From a checkpoint of a small segmentation model: 6.5M parameters, 97500 training examples.
Rows from block 3 of a small segmentation model, named by matrix and row number. Rows with one number belong to one channel. Each number is 128 + 32 x the weight over its row's rms, rounded and kept within 0 to 255. All counts start at 0. Numbers have three digits each.
After each channel's rows are labels from the 100 images, of 14848, where the channel reaches its highest value: "strongest on" is what is common among them. Only what is clearly more common there than usual is listed. The data: drawings of small networks of dots and links. In brackets: how many of the 100.
# convs0: first 3x3 conv (model.mid.1.convs.0.weight, 288x288x3x3, each kernel summed), inputs 144-287
# convs1: second 3x3 conv (model.mid.1.convs.1.weight, 288x288x3x3, transposed, each kernel summed), outputs 144-287

convs0.15:158128154125159116053123170091130135153108190085122116103123149112135152142140121084133120110142160121148141131093113120142131120105136147127023140130134093143106109145106006116154103151131085136115144153136112136149108157106123139118118112079115122127049157123104142147104084148173147139093097112136098158101114132113141117127139105126149145142124116133146088120106136166097140098198131141143120000120131147170098122137187161100138
convs1.15:140144121135076154113127173170125148120133011109118110170136124178141116087175182194112106156084110131137124176176105109150118134090145145136168146128154156126153193097107123168150154072115128137130055102140164122131159119134111095142141151160118069131120074102129168105130158124130075139161116160120195174152129195124144156116191149085116125126148128106146110168148086134182163160094105114084111113188134093105179135135096142163111
strongest on: laid out on a circle (100); square dots (61); nine dots (42)

convs0.285:115117125103138113141207159168120138137116102129115073082134088155124000102119137081132036155156044145102111172113100171123174149129142104113123108078121151128102122129082076133126158131125138119123134163132098145079134094125151170139130115134140109153139150104133097165111140125134115126157152127142121076137141112158178079134107087200127107132143171109147158158150166161148190152157121151083145127113147202135134111139134112115179
convs1.285:182090127125135133082075140119179141114128087145168137186243090152126090138200127131114142150124108076108135150172125090200108125108119170115088168105141159124058203111143148183176176137143137138077199148150136085134157101100119129148125114189114168114101131161142135165124133138150146136123159145136167143155164128122091170097111167031112127145117079207132074168092118086108131192131156089181163075183048093123138181125136109150126
strongest on: loop (29)

convs0.95:140150140086177138121154113144129142095129137162144136127130131141136136139130134135147137149124121123160121130125159152126127142139112146124128118154119135125130131070134126127135129134154117103144123125117131131160128127121135124125149137134140142000144146128098147133157158151168149143138147136131133133134088134000138143148141129107157130137126142124083107139134137137129150135104133155127102135133121169127143148000139133138136
convs1.95:115117143144187126129127173135120129176160108162120132151109113104144127141095116135171128096125108141112112154147117147165131135099147141137128141126129146135115172193153140123088162132110167133132121131082100103127149154037141127130124125120057149086123116151107134132125111115126131098149096125112125132128120149000145142120137122148103144125127133116168192111142119139134107125151141205139143116152116120132140136016149141123127
strongest on: five dots (39)

convs0.243:114134236136140140132119111067140145162119080158119149104147115134110149173126135139127131115185160144157147069108136135078177160159159109096116077118147156136141087131145133055116112086148150130177091076136093136150114135110114135111156159138160135135123141104145186152166108145103123072139104115114117118084126188124124136122085138154153085134082118129091104095151166147110113076065161145195138143140109136119091098132140146151127
convs1.243:122057112131135118087137139116154146076099124120152113158214115217136128107119120107097111127152177064159144122127130124120097050103077158135138100134132131064073127116084115122118136139150099161053150200131148101164149113128149116157087068215113091115080106083131138095106127124149149168146189143145157112158127066126154132142107148096138124145148103122134118186149051161153095130089099153139143117108098125105115157135114118161156
strongest on: square dots (69); chain (27)

convs0.49:092134170131141111125235143135187134144110152113153134154103145161098059110127128113116143131071098098147118115145092136147130146229115150137118130097104120159088121091205111147093140059112143102133188057186161134135034143107122089080103103157131156135174154095099158178121125113155130105125167189154154148140107100133065178145074127109154127135113105102139194110193116167132148140145070165119137104147113108097139143139063125134150
convs1.49:160183146142093086122042148168179127122130124119100163135135147185134153151138160195079113154148109126095175158143111105131151083086122100126139130136160140117132161135053139167123117116133131153141091122120096108167139113126173110188178141156092088135104087146122114110174111138119119175158129062112130157178130190127186155126189157078127165096108182170142100141141102098140218149113178125076089108152149105088181132132088143165136
strongest on: nine dots (37)

convs0.48:169129124151104127144159137167000147094120067150143123117132133121180114115047119134130053089205131113148154178160160136130090155144132117141109143162057064092144150151126106135142099111092141163107133133140124134102122091136152087131131151147125200151100140088124123153087113139132138131088146133075147123163120126149149083126091128144152117112133143086167155214109080131147134175117074144106136137061092150130118087121077111088164
convs1.48:144132159110166141115079138106126099090137152084092117153117116132133117153148126163146125153133100179097128068132128116105164141099158156109156162094134125172128105131173121089138156234079117101186109118167141120118120141128068154219109136114130141105160152236135113068130194124130133096062123161149111132095096152113087160147083090141121096184151101131111102112118187111140190157123153124177103128102118125162124063131143137159094
strongest on: star (37)

convs0.6:095166093162126140116184149115152159172085120144130131123123119099077122133096113104114079130122151160143122160129139142097125108130131128119141155081134143102125110132127075232107141091128135127115152120116131115136141113117075000171102120115121131113132102071106122085112121130173187136000123102173125114186088104122145168109178097128140136124109115142136120122096171097165174095115071134084157160011126131090152212128074144122146
convs1.6:116123217134152142151124092094126107157147141141117131100142111103149103119167133107144159085184096141094181117085153135136177065136117108152070154156167159149092090125087135145181138122127119118167160135140129107082106136129152069121155131095137133127161165096133123117123091118097107076009123121129080132166107151116132128096143074119098117109144148167134104112158233079097132067201181179139103106072133164123119100111133205062112
strongest on: five dots (39)

convs0.34:081162133119162103088086146159136149128130029126111153084166157169107104137102079104130085109102125140099121121088148092152142146073175146146145176085107130096143120116132099156143145134166149115113108132096093156123204166139146105127142092158119113159082153102109140200085109120155171125153150097147139136147145115123068136139109092106193103127153118107151087117179094134133161134134109173104104024144119137181102147184133139153169
convs1.34:112094125145077155116101119181140113093150057110053098106133122142064081144140228185101110151112080069155106126173084121149149100151110133146105117140206165130141210125120135178125122061161130136105088112150122087138139125121128124157109126162115141136035083135122172150150099098116102143147146134070150166133136169130111157139174174083136170061138160113167149150112092095181155179074175141070125128155112078112157189129129159153112
strongest on: square dots (67); chain (28)

convs0.1:201160147151133133122178181131054198181066124145099123112118117173127138159118160055121103141158136123148122162135143127067098136174111093214116098123080107091146124094130132036130054085134170119141133140164066141147126093118072079139116078176137130137120119112103161080121127148121158141106160153027180120147127099139102228158103136082119144101151162074156136133142121103099190112133123135140119143115114144100106052147122121150132
convs1.1:177134062171134121103113111134137115069157142088141080131158149085167152157104185173125129186145161100168131113174101098147208083117151136070124159058194145130135062123111138129140098130117115195112153111135142103187187129131134255181106195139129151113174163128124126118133144110156113104157131112112088138113128186120099122122168132195136122154147119113144111074152129142153170126175134147125140129165136109136141076131160158104131
strongest on: loop (32); chain (27)

convs0.90:167095122142121063104107185125102082124092215096084099097109081142152238086139135089135146127150128133148209105121140008125135119152119107097080167136117117109150118158138107132140121169129127133135133148134100134143138132126097135089145116056114134119139133106110150101091111150106151132125134090103117132117132127102098127130128177113167123115148131151144132123151132125121165129190121077140145023136102093109090132166169122080080
convs1.90:125201120110192120142128129166166169116141035128199076213084104130123129108097111163123140092068084158152067222184143139156151139095142094119198147180183112192132141133100133153123091113140113140119117081115106112140142181138052147125131118134150097121164130093123115104102219162157171193166091177121116134146131180117127112144153073146093142211131139084137126134156135129166160145152111140113119136161115135122169118131102098129154
strongest on: chain (29)

convs0.180:137116127028014132124135122116122128131123129230127110125138119133121117016136113121255133114117138119150133128128119132124121125112085163125124088125118134158101134000111131127146126121131000040081124108010122144103140085109116125114112098125066107120121146106146138136144145117092165127125107122123123129120114121138123133141115112122148124083030153122130108129121125134131138140082118198132057154126104119119127124161122071119095
convs1.180:116120064122068163090144059157142124064052130112130073098130150162089136110125108128123155136144116114122151117140115133133114147144107155106139167138141144154157170091160146180196087137155047083081107124216154129135111168170160130147112134112208092024098145122039161147104093116132138101136138077148092143128042110118135127158142097101155135063155171101086081158096133131134171156121126046094093127114148128112153137197162117113130
strongest on: grey dots (25)

convs0.244:126143134104176132129136129135135130106125124127135141124142137146130115149137129131127126134128124124143130133126148137130131130128121122129128124145129129127118131068127120128124130130136123133143141125126131159150132118114141136136129138132138132000127122138070132122140146135157138130126145137130133134125090131000137128122135128131124130124145123124091127127124127124130138128127130121132125136123119160135134126000127131127121
convs1.244:120138109159155133110132137127099126156133128158132126136122132127117133141101105131183130106130106135122140137143113148139131121087119145126140155133129146142144161231139129145111146142137140117106118131113120084116136159035150118112126138127087122037123138128069156133134100120106145095145119109131130137122115122000146139111144128143122123123142145115155153114147127135128127130131136155142135118154125127115144130000149140121135
strongest on: black dots (25)

convs0.261:168125091158150093161170160148035189162166129110150160114133118095120131179165129080117028146141125099125132170119109126038135118125110120168151152135000000130148168138129154155102165154109153122113138160111112131126128143135085134121102086176130136130097074104143178100150139139123115147172125151205198129139126121145106166118190147114146130124104129119139131178145118105138186195138051097098138135099129097108123151130086161089125
convs1.261:167174106151113129121079122105214033122146125124107135145138095118154157122122127131097103150106110139097149104130157075133103112105151145057146201137130039158085115121097150114134155132127121135148134107131101095138145131129134152135123151101123096130112135154133109108120141131191078135113161100175099123066129179128120109130148127140098108142141083174135084120090177122179088141125164158200091127136161173124180033143136159147141
strongest on: square dots (72)

convs0.236:195097129131139103138102181107135136186137091164138119109141081119139136142112122122118176125197150127140123086137135115143162113143166107100136118121126137083128101122143107072094125055148166142133078121134072119113099135126123131103149122138144173145152101060144158100136139149092119062110099114100156091068115185151140111177116150170147131142103171116115097076127153172104144085154148137170127157118104144070116082136139125085120
convs1.236:111051116175132146076122165106156176064118112084157128174144109168154123102101142111088103146134157100157088123131120101154070106114123167131127128101112115092095085113098105152133156169119104144114137181144149093126143091128112137159094080220112105117104115089128154084124196140170126147118216145184147128112161058122158130155117133121102126182167088106139086198139092162115107156090111150135153105099104134106122123127119127172156
strongest on: chain (28)

convs0.81:149081139125117096141013151151133173137160172101137152141125198093154148066152132080132174158153171146066146155158072139088097049234130125170124131067155169066132133153090148123069145169151128133136153166145126151132136131173118136110085055122107124114100132107124176132111174092128144108096147064137143136147107118107164109130131121136152152152141105117118137071150137160135152118162151154068118125144107130114099081153162047121158
convs1.81:087104181102156101166134133162199094167154143118141136147135139186140120145144147144116171052114113133114114163121164108123097070145108094132107139198188099144092222135136170133125128131149134123175156118136102091104105149135088144157155071160146098142172111158161133141128112143172158123150113142140147149188118183121108130152061140102073152173113105240129116154107088105157106154113203154136107149161110118113134202137130117198115
strongest on: ladder (28)

convs0.132:107147148146142147131120165160000145136130124134121102100096164114153074153140112140117060119167124138137061151130113161175031074138106110149150117103067068108078141111129043108107139146099141139133111163114086133106097139133169137107074073119089129135095129099139162172132125120111151133111190117037125084182148096139163101129108150120162074102149171058156146185119093117124160152119086148090150163090162146110146085131086124132112
convs1.132:174090106123129129099131142135198110101156177045105138166180107140148098216127130178140117156114109169130132145143108152089181136103162160104116178112154158132084109115166138159118127193120101158152142134179169104112112143132026175185111186125144155124119112194133126092128210131132150145064103157161120178108153130117096174138116061158110121186162088155117066118091196126138184151081124129206111095156145095191116132142187127153114
strongest on: loop (36)

convs0.147:055160165145115140132193082096136116189148149109140166127092126104160137111117106191143122104142123127091050169132084132128144136141092124152142107154103140131103123149122093156136146094122148136098175127139140161096050130119054059131149142124140155134127141095116132139101088127119130135109109097128118082143131146132172158122186118078127113163141120102101099115165154109100127044087036144136134136145142089071187148116118114102126
convs1.147:115106089091131052086136145139119121168141217155157098155198126148135141166149105129106153098198109123145178114108156160135100102174131119092110158121076117112076100129182157174134128196114140110093166193132136067118171145131075096105128098116152154136124117183136123088077141137119145133118136185207070059134170114130115079129060116130116137131150115128137125133155181109024141136176112149149120116070119182212068157129204142096101
strongest on: chain (29)

convs0.43:121127114167144176126114083109100091120120122130129159112144148170122153168116120071126092096109151100153108122101138129055131083178163124079150130103123096123118168124156100122123170190152110131104092085144178142152163162129139148137099122105142155154060114112130077137100141120148139139167127117186094149063120032138123189136177084129150122139138141117161097219158157128086102081080173097087100103161132123156029156139172117180135
convs1.43:150107178118155123145143129175115117115137101148079134111076091147085131164209124098080109069116101129119114135075216107089082120150113120150105147161133081166102181130090092148126179090150131155145143111124147098088098100115090071086141077134129090125095111118143149152130106123074113124132112177110157140129131129127079132144102136061130064136161064143125136128152071113181042147116138114135137155145111146102166166136120202147086
strongest on: square dots (70)

convs0.115:132119125143140096124130149131138126152108122127134124109131127121135128159122119132093130128127141126198127130132113124127133132117128244127121130101139128106103134146135128126162132122130103142139134122147100000184119118103130132129143123126000139129121137135107128138127139131125116113124121111126125127135095122103133129142138132153255124116117121121097111131120135114132128133137138120132255134137127127149127124175129085116124
convs1.115:121088162100168130157108150096098085116159121125140157128156137099133104103159156123104128139083136148052103179103124135147151127126099184130110142123131130124060096130063128096110158120109155111149152123155129101008060067107141142157175120133101158128162120139131135105133147116105074145125125130077161115151136106116145159115117130138206149134175107136118134082117176155104039135109116137117114070115152096147103111109109111079119
strongest on: laid out on a circle (96); complete (31)

convs0.204:167150102125132149204123130135101086096143067100144170159141102121126081139120131127120093154137132149118094094052117132134143116102148143118134121101139120136119088129119070143120109168144129145129156155111145119111143120138107148148095115105109111133147114146162063083135138142132146143130130131137121142116148116140095110135131117145130137136170137145140155117133128120131117120125140115108119255119161144123110130136145149129128
convs1.204:088130120064147131105158145100122114150096217144136100124136147109138181201139117153130122102184134078180161098124154178086128109164148091103097138144111115104117109114177111139151120177125113112083118186150130067126146160133099135121142135131140168128104120153139129137054119116098143128132101131181060046107153132135119073107069128161184168112119132084151169112136163127055112097145137155105149110086144115199052140131182125118065
strongest on: laid out on a circle (100); square dots (75); chain (58); loop (29)

convs0.10:112109148127155137145110154135129114126126136045130148143132140136123111182111136137075120131140113126116127135108124115141136121135175117131130120122143135125122122065122108137138150143101183134153140148106112107157127093163133136125105117130091140016120125128016119130112124121132104143133163155134127114130117139072138134099126155153125117126159112123155154124139135100130102143136135061124187105117124132142126143088133146138143
convs1.10:086135066136102149088159096116095120108083148130119091115120162161128146079119115132236135109159144138124160119101114143147155122100088175105134157146140144134141160220136114154163102172165066077095110126144137091100105161115124135134148134105131103040142136137071136123116118108124200123137134079133111115119106111000140124158131115126138135119146162103156081139134138132129156161091133124125103112108143154116142143056185136111139
strongest on: black dots (25)

convs0.153:120162171138115124098161191174062139117117170120140104069100150090097137145138166133126156144139147159159125110108152109142077131100088112173138134127055045107126095113143081088110126056135146116133114125124114108123120157126148154067130095102140120168124120100134106150131162142137139123174156146133190067132146123154131158098099108105145085122127111095150174083126073152107157108143048127116151143083132137140137130134108145111093
convs1.153:183216075151091146097110106083172064072147116082121139136124146107125130121116100130134163096133131158098136139147116134132148146080174127135109186128046085137053111145145169065101115137127150168145180121129085160139151117119133192128162180043133149133089143190141145108146147109176137132170158115205107113000124152131176104166190138166102142112162117154135115151097183114141113132124112124162084158125174175125156076132119155152077
strongest on: five dots (43)

convs0.150:098186128146121156146127117144029162140195125172151132114107103126060089128135128133136085128040105166117104155131152157183070140076130106180151133133109074118092164134163183065108055105111147147094144104101097122094147122125146171075110087196133089132134106122106161144119142119126110119139169127061110109219145150128108142091084149122140127144128098086135133121115141105057164041128084130102148155136134165109172038107112132120109
convs1.150:159130149130111129120166148106088101180132164110088132109164130124137163143164124118103137144147086146140111119095102117108155125096135183123088185188208132159116133146140115101125124148176098152146129178123220126101158110128080192124106181098126104116133146135127135139130145115139119168167115159174137152062125169118072181153110141129149107123127087159124107149053160143141143103081156105183112146139108100160164118135194136130171
strongest on: laid out on a circle (77); eight dots (50)

convs0.191:072157131152089144142104154201042188145107134111113129098131120114187145161106101071137109121194158106162147144098140144120114220103154115204140150198050086111143095151115128155140108092140156136145143130132082140118101087114144145112109129145130195122102118145134148098088111135130138106156173162061181117144125112124057171171092096096148083136181120141124173085098086099063137147159078125111126122090130113130099129107086093108124
convs1.191:174152066160147136124087067089146100057131115135114075181178115079155159133172136144116139106124148128096183135155098103168172100112150149105127217065142153150065110129108128166159125147166161187105186125134139124160175153117135209155144169110111134145125177239152074094140139126186091129183166095145092079092114145134078107140179120135115117116149146172142130159166178138125156116172135144092105125204120151121162124135148163092077
strongest on: chain (27)

convs0.223:127168057123155131135117119122115088109114112126085115088120121151089113123111116077126107163115118112162157075144175154133149153122118125096127116115147138026134126112085141171129106141112146131135082127128100147124127159127159104167153144193148146167040091143134074170161143158136130147116108122167158150137166117139126156118071122129145097105119134163149106156104112127170101141096109166091136138103135135108088123136093109092146
convs1.223:180116174128161153167124101110177125133147125200103177153166131139071104097163135117102175119090146137071165127119157128089134106115141178155157133164107174167101186137124178092129151163154118108171144139139100118083092130135141109128113126144136117122133127152132058131128073147092101106124161151151131118174125121122109102152108100073125114127126190181124108185091125119115099149099093123159072177152112186139140167128116118165165
strongest on: complete (29)

convs0.168:078166084134117173114091162055197091118113099149126131157092145115116060107127154142129143107160105128148104127137123144099131086121139133104107129150047162075076093094125094061092128134135159141134077130091113130103149112136129108092152133115129147142146153157140071014159124135141136150130160130065132114100180175139163166145139150118143136143116190068169154190112130137120126115083130151137114159118096159100111083120101168121084
convs1.168:150105120134165101089089122085143122098165230070172143119175096174097102140163120154103130165155078124138109093132132123132064124128151140102157101129148128120121135154142115068143128219108105170136121167136123119121097106130079196194140104163130134112132125121134141140138217148139157095126127171148189135128151118119102095162057144117127153200138092122130097095113155081090156167160168146158157106107134081200078149132216096206104
strongest on: loop (27)

convs0.239:140110135020011145100145113130132137132115127243133096131110126140122144032130114123254133120115103114178122133127124137132129144131063207128126110128124136140117132015114148135175125120146062003089123119000134055144125079142119128117115103128032124119116153119152145142151136132096180122138105099118121099124130131143128148154130105108196127114034138119153087129115133135132135130041123195125120125130123130101126121165129069106117
convs1.239:074123066124119167078152081151105108071059135109119072077132155170118184077127131122139173110150128116093140123114110140148114138135079173100116152146144140148132179115136150161177090159165079084093098149232139119100090154166148150145148121104209087059128131130071144139100101114152152096166135083122111120121063101124127133153130097103160137080163166087121078134116131149127144168089133072091070104110136137124136147195180121097135
strongest on: orange dots (25)

convs0.28:133099164135144146146112153121123119148134132049132134142129123122119096197119132141062118133140123125086140139100146109152142125138186107125118128121140127122125129087139108144114156141095213143161157171114093109141124100171164128122116118114095150029125113152000122133114111120129109158130149145133121102147114137117135143105130142147134114129174098135175158119130137111109110131146133046139199088125118140138126143164140147127136
convs1.28:065154068119099136092154106133078135117074154129116086097108165177134143080138111136244128104173152117137163105092110131157175121093070162096127147164145129135157148213153101164180090167169054080082097128158150096097105165147107118137148133108138105052149140136081118125117103103137208107128141091142110126140096125033119136147120116119133139108142152090140065121150130118135166154083134101101110115092117138117134141101172133084144
strongest on: black dots (30)

convs0.187:109177112152140159135089146125181080124100089144123145154087147110120103103125137146124159116172117110161137119148119140104114108142133128089071094160065124050111123090124073081100140145125153124138069194110114133137126106146128141065149130132130134134146133180142091041156094127151131135119154136107148142068185167141157170147145135125141116131104154098160147175111146157124131088126069179148122170098085172079128107133115141133123
convs1.187:127121089120160115097070139127181120054136177065188113140169096140126107140139124158099089164099085137117111137133131106143050148157137116088177101108127123116114145145143103112121117166081111157098128138123108106151103114134078196199130115168139141125093110126129136141138238140145159119148138153116187128115165108128119076158097149111112151185131091110152116122101136079120158180181140150123170094138145071155111153131201076177075
strongest on: loop (28)

convs0.88:077113090129119111180146132155139063143153148103171110113167078113116150120113133165132108136114152134144105108062146131148135109119125124129212131103119128113171103136114023132121139061104123143163139165144156121097115128128006115138131119154128126144195142102115101107116126148134125112156149111172148082156098144129122120078163091139116134132099090107122099089143115073144110059079049155115130175116128093093153119136113121122122
convs1.88:125087119131126124154169119077126141113180117153198147134160125124126126097118126084122229053113119150094137135117122139137107110150126157149107199172107127147047133130158169099140117151147130108116255114115157115082155116128127139105110101106118153131109186120133172117103140166108128125114170173226129114059138113128136099171138145133087127172172126173131116134075178116056127131148164138226140210123091191113143118124164160150134
strongest on: five dots (43)

convs0.179:142162169155124117156146139215052163169109119112146147093132132158149144137141172070132080161183135132155118174117150120054110108146114123193069101165073092155127151101119115146095103106104145111117113115125029155109128121118088126104122088161131165133056104111139150120143157136081104125138135145012222133222140113130074175182063140144172152120111214116140153207117081111079148139105078140128099138092093152122105057127066141114119
convs1.179:175088072177128131117113100084148088055153159122125092159180108124132136150122173155106155175095157146142158079152125097137182123115144176064136211077182170150114099121130146151154132193129123157108157123160185082146167149130119206198084153129133122109168170213116125066108176129158127133108137124119076129126126145117031129126114117133116095160153105152128087105126161137132191155101163111152119148219110137144149058143213125142122
strongest on: loop (35); chain (30)